From a checkpoint of a small multi-label image tagger: patch size [2, 2].
Rows from block 5, named by matrix and row number. Each number is 500 + 50 x the weight over its row's rms, rounded and kept within 0 to 999. All counts start at 0. Numbers have three digits each. After the name is the row's rms in percent of the matrix's.
# convs2: project pointwise conv (model.blocks.5.convs.2.weight, 128x512x1x1), inputs 172-257
convs2.0 101:481436520415532478419543527552551508483534470567438416614487434492584472484534504502443455519408465489480465459540491517522524496431522451473509499434478598523449463489535386491422537545611469455534395519510510459520452501500591505520690434508491515492444555
convs2.1 104:460545420581458423451500390620575490507544498454511518483585471435446507517459440515476496524517494494417517461562445448488617530504497539492538441336495517529480444513507470556490531504502505468512540398507503527469437479507487474412503460464475500494579572
convs2.2 108:477465476401527505432475588493569501510523560475549449418486453487434542542567596510555520565436539503518518505508553486499461537480571511513479497597443494527529553510477468486548557422499576510480541427475506541462509516519542462495484578563519396535492518
convs2.3 100:490468531506480342529565511489514541519421537511450517423538517447510478614426403506444491514525502530487501485512521549613567506504448491533521408451520651463486485496505454530428523490455462464557476463517536491590436520559503433487440560447434435492377593
convs2.4 101:483494494412542503505477513510448551525499641438492416337505517470559455568563448465439555441404489480471564560438498427501402434439553564523437598421569385462552380489486471514589457458498519542516481529502509499473458502439426424497513456473524512482501525
convs2.5 100:448536482520520477583562386422554533519515505565536536557483505509509488499408542511500479582480431485489562403532502528541432484508460523516471452407511597554524455458533448538420588571530514470560552546537477555559563511494497427459430430484508573494550571
convs2.6 100:445379481468553420445447509477501484509432529475501462489456561450515509507452531486440548523587470514469543484471461531492495521552569565578446439458533466579447600460507457528522493452523580523477524439474522489420431519487628390456590527455431429517578382
convs2.7 094:553499501396530578515479622515443451439393465471521498453480520500516533515759505485597431521518480491469426493519521465557530567517397493484473587467475477698476552468500482447489467476476403615556494469479568525559399512510449488474533477483503475521561502
convs2.8 096:333516556408467379534493489527518445517474503495521461449471449472502482485318499507543553505564571496488597577492450547483487466508469495518517520436481530520483502487504496567367546525522451469512461476450565505590517530523517493500596484580498522485544526
convs2.9 096:435535496567469491537443527431434636509485555457507447505477511514518482453333454473510556491531421472538470487570518509517492484519432494488532594391425419525464519483523460512548560476503480539483498478454520487584480494458431412477566524445549542552425499
convs2.10 100:499417491493561488510503545510553478519468542540477511482479534495461528526512591480521537587485511525506482535560484537536553584420595507483489424531509534484544552531428453483566479546478466483485557494422551486567591525479444557401510545495536377491416513
convs2.11 101:523563469590472508487513492474419497497523452488481553548422504533544476498523533487498367538499473474456545472497459446460477481518562517460510460462482668627429519429508520618490588573513513451503475493454648508509483531529544469516625478471535507450508533
convs2.12 093:423599442520540468486542519461508486476475368466496521487512532500453467464364496494615510460535490517562561501490470485425455492481472459492517518504495409585580532477536595461508496545499486418502432497544455499482520406551419461567418436603567519543528484
convs2.13 103:486487572472537590492505385488524466520475358563629483529478482456467435532408516504444435496528528489544446464374469475486547498481529453472548518471493632521512528460522446530621528589491549507488432503471519444588568477448551514452431442500562490477592460
convs2.14 098:474449500468515480401504427483471472518469493530450403495468459435525526552561436500579459532559486498420469559464504491528460502523512476519452553404426486526545561531463520588443590509453542435508542457577524543451542499520493444563662556470531489573540530
convs2.15 099:433442576477557553478472431528447523462444417611483525598466478627534484617640516503478475549507486523483461460458522473537352549513497411537435526475551391532514525499533397433546390485474539496561491471552519498594451491475509546583534559544453510417557558
convs2.16 098:532557456456520504455548403526474555542512444527599459482539483498392487524533544496437557600517553497571518513503539518494462497490414561579546588464466499501466453496493471427624437471458585566475497467489431529468496493520469476466590635437516505497495446
convs2.17 096:447550519508481527535493453413430532521552396415515474603526463527576497466503588520426544534592499524530583500501511577474445565492414624546549546569519507361492484483526595453537487498562592448499539533581518512499529449474636474535401487435490526486513553
convs2.18 095:453491397523519526483502373466441566502441399427453503599523469520545491535491566503467497506446487525436441422436511488546442533508487511533474358316522538440561520471491411467463419479524450425485393478410526551461589519501510549447592477484477526492398495
convs2.19 102:475391452551500534468571546476564452482470499526564532468468530526463485570400447495486459500460485510494429482512505479496471497540613543520490565523494474551414481492472564498520561463522452454586476530450497427651551472520429548462520617511567535518455502
convs2.20 101:564599494522505500561490502488511495510507518420429492645509456519493490561509484490518481513509508464390544421543503511586627537458578465515485582541476454511518546498477453548391550562501414495578539560448595515551549466490485489481606479572558530515470554
convs2.21 099:542420487572422503510497319523493390524528455561537559471515559516506534543455524517516489478555452531527543577491547515406507557542584562530548472467497573554528510521608577496530577556518500513482513493507463543524577438513441524526485539481491485547517521
convs2.22 101:549533588397511504487509507522465529494457524567413528516501460519584538490383504481560467480536481531449431419474504497499403569539419491531552569366511492474463527509483589520429478523524568445486530551501580569526568484446535540425548463600510505503437422
convs2.23 097:495435499476503376521505497573406472482489639520455444473556540428548522544462498502478516479518591502467481477549506565529370494490512541527516507582485534552524534471514501510484515643571481536531544544522544483492483562484517512484436477490501494550540509
convs2.24 095:543584490412442505498483325510466529537514523516454506426510441511452525446566538483529523537522470486532567487507492453442428437472564423530500460519478519533519506558493545498533505567506445461517514494522528473528474489535544522395450539376479540494556517
convs2.25 101:561639538468483477579507474452472512519428535468517537565550487516405493514490498503438537476528431474510522525479498566514443521458481421511602527519508507454519490498444522471505509508435466511517534513570581459416501494527501433516617453458503546453614534
convs2.26 092:501447519440496509500481467480452499495529542587512468542520508534486484508605512517458495459537446480518534537495437512521503570462481426433482538480520496470647508446509484426473491538521459487483577521533485454462513471496550496420663483476472462495499462
convs2.27 106:578445584439535512504471622489456479479528410492524533562436477536480424578571618485494475507566435498468517425533502472473543649512595552508517551582514540578522554477446510579505546500498440461454549531654483512578510447565547414431483562519511532557563461
convs2.28 107:448454448467490437452450613419432443518466461440507551562482437456424473497437532524431518493470546521496479444473485587458427501514451420542484504485443538560438502457522489399501533480513491483526475485426475556509514487501545494510501564518502472552435465
convs2.29 093:530520516530515549493534586472531472494564595558412510662481527537584489468366523455495539482526540500463534534511517452511596544524447490565515554446491532533486484512469512477337496442593496448524464476466446503492378456493421549469399463618505536496457424
convs2.30 105:471443513534534500538480555443501476500536535527481459388466506505509503526575474490473514425581506461565484469508468513382499463536456468506475494540485574513539493510489509554499491495477458467459488533497524542354471467470566475518579462453539432478509463
convs2.31 109:506516476494463464422492441583502478467531505504498504534424480448570529485489463488483472559478588519523454531504496504573536453498515453504558440426453504483468513510493580498557615538522447462457453473509522464415528537438513449541424493497483454527502504
convs2.32 105:535516453440458419426518545523488479506389529352463523501509509473473489554617491485466478415552495513482473472512509575522458464551559473520472545389513499547464518479466589515487490498539521491551496539527472561421470461422458443454571491464565475528450507
convs2.33 092:515439525435487523544533576461498429537448423475460484450523537587433508497525474489592477571472509526523485470531498513426594447519526501505444465565537512481500452478425489549530475536455489608496441483486515496509528455431499585474361608429496462525456494
convs2.34 099:462492534535573568539486451401527531530410521529469470536521507503487464446576518470513531574450438509458493546574548572573476445511519442460468560451433482469567516501453506420545556469515464592520426418407515551560458512545453627570580513519509449532456532
convs2.35 100:548486478556522537493468498465552520492435357516478423520535523511486494483614553488518563538402419543546541518517502595504561547494544529520504514463467442484489524469570489516484397586446517502459511501517479502473544456432383419542495630521501494516498552
convs2.36 090:476561467476486508430512518568554558517474407449515447521520500518550526429601484512592538524507444512527505478488450560559441647458543483473573559469438514507545477499489604446492587588513495444496379480500482530477523583477410422467697456572511537475517436
convs2.37 111:520590489506527548553518431557496531489466522412447453505494479495564469487666490493544499544470565475497533603507489518533546503500503419520512472591535556481447546503566517556572538584454541555541463499479578502486512445468434545502597483472535531483501473
convs2.38 104:463558418546436499448512382500456542518475409546518522489502508536525501472604554501416517432502523485481509516509487478491551566499518487510475458496507535503498491523463432579526497517497414438475450529539433498529614524470536439475521544456446465470503488
convs2.39 101:457512483503622502508530503481524544506492343501439438465537492498512475512346519494461513384427464512526605504481549554418550533501544521514569482518436452528592523446507523459635466440386506443547528547558457486452536463485510518622514487452520465472575530
convs2.40 092:577482551540492498517473588552536421537480482466539521470472499428498504497405494522561488442544527476423532457520537468551497484493609519522487462405509514523536540578458524429498525549502536415538501508461567508449480482495502457455515523544525475421388437
convs2.41 099:522590465502549471428504482520496502499470495538566544570457432516595531444484432492469440482443478488541454454513550480494469589491551500558458534486528422587440514450484578587444465489488369518514519560421574553562483468558348473497489595407471547446570482
convs2.42 099:536561552562486484550510550547482530492425371505518487516557502562511501503442554505533484562487456466478527483566524524445503537522584463455474521467517551554514483513420430511433453456431469490526536442499518497550505563524401499619523484444466538478584576
convs2.43 097:573499508439440389444479595596456533509521644381437485549426465394550524517553527501510523475501436489509542519458454465493511461467422498503465594388462596572514479537441522518535634493512542466482449500469492524439542523464513491484506391427565465484524509
convs2.44 092:562570536389490478477452427506529515475605596534492502503546439477511498494332439508468537466519475508508511532521495587535591423482435537519589479556531446561539548453557508562595615581514472563533600532546514479410511552555626464397504552496517476505582473
convs2.45 102:583469516496438558490476612553500448502503384521499411441428504503418512534582427472471522477490574542477452499575492493425535505522498545467464399478489436458456541497491520496365605461465609455499471480560499485565467526519505533458582482500433547536441459
convs2.46 096:395576499492477515492519556532602397449540422575576457494428460480503458516492474511541511575511504504552537473455497484426520549509584477520539495564508490560441504512511561548449441560559490500479474493463545536539437458505510469650448380505517499459439531
convs2.47 102:508529555569512538462525455439495483553417487580537368595395467485488472448530485486495491537568530461537437527486463530462531609524485553521543575438577429534537494528564596515522540489476550453480450511492439453525568417482492497468560560527474505444513593
convs2.48 111:491405520567592500476499547529457470474475524559504457497474492462455533594655526510578439407507559519417491588489542486448565531493503582494468469406555449485533554490524539434608533548516516521426553495444389524437588523574532529655575534430531498494461524
convs2.49 105:524462534423511532514462434501431512510529602552493576467457502522516476468448422488575496455555497491621483506475470511533500488534328429515494612538484434530467492482532521489556491509512493533472508486445489503484604521530427527392360505531492501480426439
convs2.50 104:550471527485539558572520432553534492520518517512439451459489451488479498529369472500541534484502556456509459431449478509479369528504517435553537456607462530568496601500500496531494328560452599466521537467467502500464443543529552488498406452546472437502400435
convs2.51 102:475540498462458480501504472516449501498468368428505512512480507542505514520489566509602467473494502517501557492439499442516442553462488463498545485490537576471603475497495551495376505613446515502495464530461482509608538445460472594436599498531559463519650486
convs2.52 093:478433533521528505541485416501478482460541556538494427450487536502449502529570449508602462475536609553446529570435528484531616495551482523525542562560529501547495541445514607565544443491538469483551440509511465465468458435479482604430609517412598558456466503
convs2.53 098:505444496589485565539497412477507531520484518638502534498485494557495493424480448466455525580547442516464525496489486410512454473524444433507498445556514509555453479514497460507520499513439559552433548415451484562425469498514447474456540603475528523495482400
convs2.54 094:547591500428396372441461540471519460560477433564510415477492471441439485486482515514527464490495474515549508510527461523489488410484433531495509581434495529411542484483543577560522429416568519447518534462539516472566448539456543566358468526466438498505427544
convs2.55 102:534558464536519491492414572442492508511500326496467498575480486466492558566513519490501459432534520477475526587449533521409513560452517498534429555473549524423499442517477475465471472507508486562492460541475561500517473533538431538618641439562560527456411561
convs2.56 100:500461483441544478495478528480556492482446514430521482490469474492512532561594623500499488606523525509496480643538507479346459591527520466486460520488548541492451505488476391544578505469481522503445524531584477466506499543559604405471447516545516523489451513
convs2.57 102:532471514576515502513479511568535555537521484424508526398466553551499533464452447501486595407518479512355471506500537487483496476535489544533436466536450401463514511580475398511609485550464537505470399455505527453510491518557558522443629462500514425514484631
convs2.58 094:586483517547520520516507517495406510492497437607548484462505487531492459438581548507399489490454526518542468433417495484450498488480564488476526558565468550491550499426484465483407390460560522533475456506470483472453475505561532548569425514547530461476546501
convs2.59 103:456578513349534547526486467509548475548517480483495521457507570516531531468570599484501537623532580517557470499544509506457516509514554458522542582495377462487531512482433454490511515472457494481524515483425517523465507493506434500504433477465508500477465515
convs2.60 104:611497468431428581546497424490505535499491583528440419507482447499522468561430552493479473501510567516492505566535498458538492577499584540517475400522512593533540512533514553470558524533523457473409521508525530541459467486404555565460564387460481502542485482
convs2.61 100:544455474581516539557518605438426427458454443434514553465491509431574469460444540520541517442541457494486476416548517533456497655525523491424570511610492529503505500499468474473524531545480526522478484535479451456536452497512414512567332542518388479486470591
convs2.62 099:498498482481464601478468409500486494503509460400519531466500463494535475524708434507595511374528456499427491602496489512518453548499482488504504495534549463519510478517459534496403468471460531571530540473530625572464502402533444489459643443636504505484509497
convs2.63 098:510646504472479462475490427517456381471477411522468561447450548485466452440426463514577457467490567477448478485517505469496574479530538432519587558528527518653529484505475463475423456588502597481469549546495460463415470583493511545571500614532530552531507527
convs2.64 103:420545503562481456507544539499425436505442497598487546490503454578471534481601478504433463450517531532580461433517491497533469522536434485492446557646470588541596443515557557505467472570537468480494511552458517454517411495403555525432574512495587504479624397
convs2.65 105:487480464567492568464506537502493441524522621479437437517499554567472530520521532524574471417576482533483502396504559521488527491497570507485525514457537462511474542458504522494497435508518485505482507504481523522540425461519563473500444463536550499522568453
convs2.66 094:487501488526471537396512469486475522510487489519510551542527516503533506453481545506414551454583424478416512503436468438475495578484393498517547605505420475476574500491518488560529477523511523559471514488554511566439470446530535495520633408401534524507505556
convs2.67 094:451437489462510406495480496477533438507542449504556462425523457447479505571550593525519572418466439456514455429487490521467550502509502461481511320499543493590467488504467357479498508449586491500437507491512516486491542569483614485500580415430468489511456481
convs2.68 092:433467549494446509492440493478540456481390556485567489587503511454551504519493585492561492529582479484440509479553504495499488501485598505500441551420509542446447477553545615511492447517428524434394489470555528477542441423421538469445509587547498437513377457
convs2.69 100:447437445436483545587483483567549514476430508532491472398535485511443516528564528497569501513543625500434502570567503506566561479487555513418560503492473516551564487521507422501499498493499509496445491479543457544519494433467431457514557592550480448481667509
convs2.70 098:420446517421502513492483504544499494481465498434476506512476480486536484576378595471477552534551528555456552571489423473551455553507515502504526513341534498552572473485441403491483426476455390478440468533560534514485442518429462485525617615462486475494463536
convs2.71 101:512475504518523449460580523497441498518484621547444573534421512428455514551611546484518409454532540443457557443514448438507546556509503516447495488505527470452493481498475507514450476611463346551477557521504463469515472508498450526411643533451528575508581457
convs2.72 111:362428422533523446531515498507548590505571429597460457546470443450466509568412367493584478512474435502505548582456499451514534422566557464461473512538605471414502544546421513543555549541437499487549538519562524485467433474491478477479502523502472493479504558
convs2.73 093:493488559470526528636515552556502483508459394544425555495511495485492515528499406488520485506544539540563506459515485474428540441478516524471533447611497574436528522490516510457538523475499516460461487525558481503485562524517497568530520606533484438534550380
convs2.74 105:569486480595553382501488539464551544497545579512454423452497511452553527499489566468430492514537554505447501574591464482539449506541544569477508520600528503527393474452465492580517533478460431486525559529495507495486548453487449512412521381534537491474564488
convs2.75 102:477470493457450530493456409463524500526425577486558525475561488494476540498491479503487475416576477474485493510537515446468486423528471473567489436492522494486459472489468453476578383448514443537483489550502467535444428470468454471445365486400465539439560467
convs2.76 099:489464491502528561566501547508446510479485367507388445499435513469629461455558499511475463374453390507515572456527538444445499512462502483442496360606477545441557525519545603555530511541560463610535541487505464544477511531501554522529466475576460487544426438
convs2.77 102:517553480518482556508511537447574447468499557587563570529444502491511475485519534490465514526535544503382550428482523468431489455444429523562526541444458509486532480542552551608526480468517449523459480507524569405493487433487518464515530445482483482453358577
convs2.78 088:454560517561450451518556494474500482477473502439534465497522492478458512476655545512551548379510571501478559575496527452608511580485503546525554576435487562581391493502425485475458488531582583515535549510551507486403490413506496507548529471611464505536530455
convs2.79 100:595424408578474547463439486548484454535417568489468511610504472532432527480427547525570574494475515531526481394511467523550573571550427462544550354429422505558464515496524522486497594519547489561533450538491552504503539450494575541511560558539442498533545478
convs2.80 099:544528425559493509460498604499533472528508483413568434439518517474530508559414526500443570461441509522596527589508503486582644538537451519542492423487529565448497504454541569532535661530455522459446502467517493481460520453570535460473573525529472457483499534
convs2.81 107:515547514447480523504438435358498475482539490440493506436534470587407556504505482488576488528400509508488467493448506529465330487467443424514464538437523462548379494539491520426535452467438509610479501530532485458506545542442438540584348482497556442513381435
convs2.82 108:572436546534479532498522415539515474459446577493554520495509487424467471480491432502542470509589542494553476491437518457507615534549480533503552464378541506386505423540520525503431486561510520488575509502500524457410553495496474506547677477524441542524533446
convs2.83 105:556493526509485506505566587457449494505502448437447456496529580444355522619586457488522474477500496485470491401484493534531555498491539491504518576477480654470556487527482471503528448578511569532544435478449536484443399573442603578479523584517482539504474554
convs2.84 098:494504520501467540487473433484426558501572467511508477508499489549507478438632565494493484372477504540381552574537532566467509579534438515543469434503492490589576445481511501604407563491441500514433595449396495455516515485470423461536571528543518429485630467
convs2.85 102:561402470533506529553518532470456506526499523438504452566512518482548539446606573507473536436512526480494401546487472471462513583505480508498473501494461485476558496513476541509401496406576506450490577468446463446527466462488560541430494512523432499504413416
convs2.86 098:531420497505475474474489446504523494433450535398595462449502540479571513473683490503437540518516460543472419480446464589563484499513557477509488535424502453521535522495444514455475479442500380526491471475487477552528435484496495511549685491447507483586425458
convs2.87 100:637500481516460493489515447543494491492514428556448468460464461508523472471680545482455563494576479511442533503507443599479556540516542439493502551542497428568560539507454541581429564490550546601505510485464494444486541484531485540489483457505567486498485473
convs2.88 100:421488462561457450503517457497432528516475566510522477416533513469569528440515428505456538505544467489563457503559519519440523548490399541453484312377476536441431470516476501507524426551467450563543501481530462537565496530533505509512512576559428510479497510
convs2.89 100:389380482475555543529492585507467559523560422491559468473491483521458514482579520499362583559529526542496527643488537560491528487483404441511519468466488492425384570468512507519396428478505406481384467541559459495552535436524439477558570562545482457471410523
convs2.90 096:408450548500471393480510418544518461483529498428534542346566504430514512467486520496456504486500483522498553587453468478454500510518459514538493472506486462644435546507454486556411472597495528426481493502529544496406545542451548462486578463472519467556629470
convs2.91 097:485597499477510474447557505474465464516531570559547499511466481532502480381460420507470460410510426493551458539476460526597475444484529508490539540497441446576531474528584568485414587570547468482470565529568453502536461491452578452417456483490478526473430604
convs2.92 092:447369433541492486528525511526491553512522391498595524484575503475579486491634472510455482395472489493482457512502509518506596485505446558513512478511469597467485504458494495509560448522536572555463461453448451496392594423548477528608618420449516489470494461
convs2.93 109:520592467441505499455488460501555517489510393541555427431450478454441499556339499502525480469510518536508451547493546530475606457475574489499467585452487525462463518490557480503542494571435510423483439583465534477443478529537434453544444493522559492493432547
convs2.94 101:424511526522586550413507479552421436472520526396538559529503494489518512444490522496544518503492501516588461491468556482466495549433393424521557552580464470609558457476537606524457452516602406539503621497519461495433528508522471553459506400585528511553387459
convs2.95 086:523450527489487512520528508490618483520436547594489470453500548563467521524650535491501479524571533499475477525473485497509490409470494554445507552473512610425469486505479488425462432420587544554484519507601378420426544525568626511457538568460526483516379543
convs2.96 104:529543635556470512569501594568503488454415529478492452441460508525489522476432560509509524404564560499460529500514544563464518487489575529489510592481474494492527533508550613397525436470473596611527557517445442547493572452581437496498580445436438558566498552
convs2.97 100:564565532468489422505501442468540569492497568428556493469484528504303511524518508498494510467455505486456498446504510458538451491490394485470463505529498449538464495523528559492656518459488439626447527468492421560505468483530477553461511558453512523478512458
convs2.98 100:426494511366479474537488389611475554482529452534511446533447490500598529497341501506568455525464595539482525530556464488524617481562555512529467541490471508527567500473448507486513525504459476437494522512503527493513413510383512490493393550381550491451453522
convs2.99 091:427485467543442495511506518547501562459572483538576437572466497522607538552460550488462501500572467484457564525469546469549548531492525544419437518541502543404551443550539603494530545570498429494536473444543494419534426533553467548511437445506554499443517510
convs2.100 097:545454498475466587488439489441613547518456455503516525507448442575464506466445505528430512442553481537510457528535521557520461530517535513492539495285514421444532472502513492476386460438420506591519460508496437515483590560434461376545483580510564515446457540
convs2.101 093:588503504475464526561498592447496487479468618388508481626458489480533456543500458500463487526525457461558552495467499461488376683440452473482535497475500546550441518469425482521570637506564495480507459465419554575430548459533397466520352468453543540482495577
convs2.102 103:541497481516462425533525367492521479527579521376474519438546523453500469572581515489495537549555559492529575521492508530519483658503528467536509481494484605472538496466559466544435546514429471496506495435379546508468501498532557494424480529504503479488458427
convs2.103 107:392433487479433492485518476542461556522561473508481508422497484488380487439570509513570417527435510476552509486565502516512422464554543542505468434522533400529555500505472560569563589551545508509569455526430478474490547434497486465468507437524501521430511469
convs2.104 102:634512484483522518425485615522501542490485548470491499596560437486587492552518529494433520458468507474474543409552435543553484608511407463522473535455523506462464561528515463468490545536481519416403467454498555516491476500467522486446584396471499476511595543
convs2.105 106:437431451546542521438440446554549506521580428566447467479522480511522497463575524477540526471473447545498532487541530486503573436505460503532488433400452508503541475482474428454460382458464425458498480476465505516548546534585515595491391483568492561469384438
convs2.106 099:455550467514540529532486580514473540550489552533570500503530460546405502504441588486467488481514452559505511510500521485555485461511541496449598490377534556475512557508447506467445508505418502509506478511439451518483395445442438488514663529534459477467510471
convs2.107 102:649502509509489563465405467506552511495569485451487518590503516539439537618378623490543472541474479483462503456454517466478490468541632500525476566519510424514512551537475586494449453477542489584461413507467478509508579538540460559501356453510505478503561505
convs2.108 099:404420443449457469512483480498514521454535495554483395365517581546500491546567494534559488476527478499436499393378433542479416521465503559519514431517515412480521558487542493529429520512450555539569510557518478512529455449482487525500579478370531514474630522
convs2.109 102:449446433512387408464457522492555425445459537372542476462485499474470520523585452531535477538500471473443466422511491509474456468488511471489510493496550454529462524502514400410430618514447525488459495494437480539408524481462496445410482569574523509535445562
convs2.110 108:448508478499440469507488468519634548471491461506485524429538469455508502488599475499471488562433520486546505487565492471541434504519462525517514412532448627429478531526469410500583544537495466527520485515473542537485566479532458478492593400419490562530560562
convs2.111 101:474392512382523563552472463427445417568567394430518561494506488464424537578601520486406532495608482488489509450463525484536484605553590533489538536487478428481481477522613445512649571615449515559479565501502489486524509526476585585434640510554519471463500497
convs2.112 098:437517434469492469489537573483478446534456451578490503516467492518565449449272444497496545518511508527561504506473515560501499517537495579511483478476513395575481524504608529450571473533532465446425578488498530526608560544457532490591453503512492480458467491
convs2.113 100:504475463531521509466500526485508569495503488434528481600498525541496499489587496535494554416497460473452484603464494492524554470537475507537554513587470576499492462480538454441486516497497533531560561464494384478503475456461476528460572476451469499534484513
convs2.114 097:516572536599479468499566486621550559440493467527556588461538517438552425472468567476474455591442598493422457505542470491464591563510520335497433620449507509494455495447515399534482404492490484410393466426501543531501424500553479498464465437576572515437593582
convs2.115 100:553508410509482539484520602467474530467608625478471503526458501565521531538552466487520490512488416507512507448535544485471406542485607513554534471512540366435497519508531484517592399467520519521436547476503513491461580403511550475481460432488513474480421424
convs2.116 105:482444477480481482464474515473348469457501424523553471446579467557387494504495496515518487568517406495490469458527458562524494486506545506496428493518545446530489482526505485507450517464513464556403513460466460596585431524518488555527429509472479404585521468
convs2.117 095:569495501469516663505545407438456402521493520507445540485479482527535524524413428522523541564482501537461496511442500519437473459509603535519569557425465511517480579502515504453437475512464391484513555546557447509597558462471463548525584480485532463562471517
convs2.118 102:446418521483458447603515363441437537524482436448512486522480465496452510485411502493464455492515510517550459482513519510414429579557490477506505386533572536521519561495535504576440424572517549537503564527484498500515445505465542530561297448388470489485482522
convs2.119 095:412537507535502469521500477444532525526421396440473433591545505569547494472448603495431497499569510523483492540529542528376489646505461433508434529494536414436518502461537504462520515467483537463446569477512504513599482561447413472559394519507479460526429500
convs2.120 101:523551550489521553522480461491510485507447405467504414474507527529477461499412436498540554479477536529498521551393588492447520663486514484518548422583492575390516486499569529494430521509512546484491509533558526469455461552476555495545544524476473499510568515
convs2.121 102:490489521568534478444521527481450500489545481452532484505436518546429535413481442523586516492496565500455525532429518535520502540440424572467517559499522426429552540499486501585472406601408463466453478543488476529473493550550538413566505586437572508492607543
convs2.122 104:531490450420502423487523530464465529545460592513468555523460517483505506508575483504469501501508510484491534437471498453502523452458502449482467501398424550598539530498463453452493599495506410533510466505598453431407527434516533482515333418509485459489584537
convs2.123 109:506444446566534448564515366582520533512513447580486580561526508531382524516407518500485518542475469520487500492547446493482497397522570571488569525590532483508534547518518566459577589452468510552441553578566492459478508526514567593415607444531474496487512539
convs2.124 098:507553523570531587475543558507523515531549446667526481539405479495552532480612454493482510471522530474477524485471571489451474485502496518486501602523472514359558490519473563468494464553481511457461521476518463465571585497549401516499553526522490483550532558
convs2.125 098:485445492549517534499529404494596511520471476460492459490492534530524463456626618504599502459569600509504521549513486447556461486505514481471505672482530412531430547491525510464404586507460552446569564515525478519592471527559420540478616416585537460504521517
convs2.126 102:470412523495504648514508369521466507538528503433525505391525509574521504488585581492418474538497499476564449495520605531444425388515465582545448513543500610430499499470465422571449407518532482466458468475445514499550418507531450544580501537549506461477389509
convs2.127 100:487536481526455488545479429525456442561465418528450480355549488455522481538497583520414554477482455548519494551494505618493447577501576505504526477394481525422562498506518482505471519510526557468558509525478556520462510447558477421482468418465462523569567497